{
  "horizontal_flip": true,
  "num_classes": 7,
  "inner_norm": false,
  "patch_size": [2, 2],
  "beta2": 0.95,
  "one_sided": true,
  "max_grad_norm": 3.0,
  "weight_decay": 0.0
}
Rows from block 3 of a small image classifier, named by matrix and row number. Rows with one number belong to one neuron. Each number is 128 + 32 x the weight over its row's rms, rounded and kept within 0 to 255. All counts start at 0.
After each neuron's rows are labels from the 100 images, of 14976, where the neuron reaches its highest value: "top examples" is what is common among them; "patch colour" is the nearest of a few named colours to the mean colour under the peak. Only what is clearly more common there than usual is listed. The data: reaction-diffusion patterns (Gray-Scott). In brackets: how many of the 100.
# fc1: MLP up (model.blocks.3.mlp.fc1.weight, 768x192), inputs 0-95
# fc2: MLP down (model.blocks.3.mlp.fc2.weight, 192x768, transposed), outputs 0-95

fc1.621 [184  56  63 156 168 126 143  99 131 130 161 105 168 100 103 108 143  54 159  87  96  79  33 114  96 160 122 148 186 159 144  64 158 198 120 138 139 119 171  66 187 112  88 145 137 185 117 101 124 126  81 166  28  76 125 125 113 120 146 117 129 125 110 128 151 149 135  91 145 124 110 162 159 161 100 115  78 179 132  76  78 118 163 175 100 138 124 154  97 140 111  92 161 119 126  79]
fc2.621 [104  83 137 160 106 120 132 117 147  99 106 114 151 127 113 203 146 114 144 142 158 155 134  82 153 140 151 173 138 125 195 170 106  48 185  88  75 130  85  88 151 166 146 132  46 117  75 133 143  63  83 129 127 113 152  79 108 133  57  97 147 128 172 119 109 194 105 154 151  98 146 116 109 132 131 163 111 164 104 110 164 117 136  91 209 141 164 122 102 153 178 153 109 117 115  81]
top examples: warm (48); vivid (47)
patch colour: brown (77)

fc1.741 [154 133 101 108 135  64 139  72 133  79 139 106 100 156 173  85 208 125 156 109 117 203 164 148 112  93 164 160 162 148 147 115 114 161 113 159 135 144 169 104 159 135 135 159 118 147 135 121  59 116 110 142 126 120 134 100 123 153 181 114  86  94 116 122 182 160 149 163 148 105 126 139 117 162 110 131 177 108 124 117 192  90 131 187  94 183 163 105 156 164 113 114  85 149  87 154]
fc2.741 [151 186 147 150  52 142 129 169 119 106 180 128 125  61 127 115 119 104 136 123 103 105  37 128  62 142 150 137 172 133 155 142  89 148 148 100 179 164 157  84 157 105 136 146  99 103 102  83 162 121 114 134 133 141 157 193 173 113 101 122  70 109 136 124 117 123 132 117 128  66 139 116  43 100 108 115 127 155  92 146 138  82 119 135 174 127 149 108 108 127 136 166  49 120 118 209]
top examples: embossed (69)
patch colour: black (50)

fc1.653 [110 143  70 139 133 193 156 135 103  95 146  89  87 108 140 111 186 145 108 152 175 150 128 105 122 108 127 124 116 152 188  94 126 189  78 153 117 143 119  98 110 160 107 123 117  96 119 149 144 168 131 160 116 107 153 164 140 133 193 153 111 142 109 103 149 151 184 204 114 125 162 155  31  41 153  57 126 174 110 173 128 138 112 130  95 139 153  98 161 113 167 110  70 154 127 137]
fc2.653 [184  98 220 148 123 141 110 124  99 164 156 108 105  75 140 162 128 124 161 143 175  72 174  74  85 153 157 214  68 103 103 146 152 127 119 146 122 145  99 146 182 180 138  96 133 145 104 118 104 133 117 104 151 164  64 144 158  86 169 152 158 150 138 154  87 113 126 176  96 106 147 121 157 180 122 189 126 134 186 182  94 174  85 137 144 155 127  83 151 126 145 133  68 174 145 163]
top examples: pastel (52); cool (43)
patch colour: grey (49)

fc1.226 [139  88 189 107 113 118 140  72 106  87 119 102 148 161 211 139 115 144 121 126 140 141 127 159 152 144 162 118 177 127 125  51  91 122 139  53 146 129 141 169 100 174 131 156 108 156 161  61 150 134 178 128  95   0  87  95 137 100  76 127 144 153  91 116 134 119 122 107 114 217 107 119 160 135 111  96 100 145 166 147 131 110 133  99 163 108 167  74 152 172 131 171 115 168 124 113]
fc2.226 [154 174 156 117 126 114 149 139 178 108  80 146  88 192 167 145  91 162 124 155 146 159 124 120 145 161 129  99  93 127  79  80  95 131 137 100 145 132 139 227  74 140 168  71 125 119 160 120 188 152 105  93 140 180 141 122  82  69 137 123 145 123 163 105 176 138 143 147 109 152 176 129 138 113 120 174 164 116  87 135 148 102 122 141 137 171 133 189 145 128  82 123  94  88 102  96]
top examples: pastel (55); grey (45)
patch colour: grey (85)

fc1.533 [132 136 136 154 105 140 127 123 149 145 116 100 121 113 187 121 208 135 145 104 133 119 126 114 163  75 152 129  97 154 129 115 165 157 106 104 111  96 103 155 121 137 106 117 207  86  74 132 141 169 121 101  99 187 171 168  97 109 154  98  90 132 111 124 139 135 184 146 105 119 136 173  71 129 147  76  54 131 137 162 124 158 129 123 108 168 143 176 176 142 187 130 201 142 157 170]
fc2.533 [187  82 159 142 203 151 110  88 121  98 137 127  92  87 118 104  92 138 177 101 177  99 151  98 146 171 120 197  65  83 166 117  89 137 131 123 103 139  64 143 118 107 138  60 156 146 110 121 143 115 114 138 125 118 126 189 136 118 104 156 156 158 139 167  93 156 156 144 102  91 196 104 126 205  75 124 103 115 124 125 142 109  73 136  94 152 120 111 147 118  64  83  80 157 137 128]
top examples: embossed (82); cool (37); dark (33)
patch colour: black (57)

fc1.646 [161 154  92 114 177 139 200 144 140 112 125 127 153 113 142 134 137 117  49  91 103 143 187 148 153 144 142  83 105  98 116 166  72 130 132 128 112 149 142 122 107 122  73 152 209 100 132  99  98 170 111 135 173 103 126 115 118  85 126 135 121 150 101  97 148 147  76 217 168 153 110 138  90  92 151 149 100 108 171 151  76 108 135 114 174  91 147 136 121 106  90  73 137 154  98 128]
fc2.646 [155 103 129 146 154  97 118 134 161 169 119 144 101  85 103 114 100 163 123 142 117 219  90 144  84 103  57  97 106 154 189 124 149 128 118 125  89 158 117 105  99 189  75 125 116 121 123  64 138 148 119 143 109  83 100 208 111 172 147 115  83 142 186 158 130 123 174 111  70 107  77 206  96 133 142 129 110 142 140 159 124  97 127 103 133 162 154 140 155 139 108 167 117 135 117 143]
top examples: warm (63); vivid (33)
patch colour: red (36)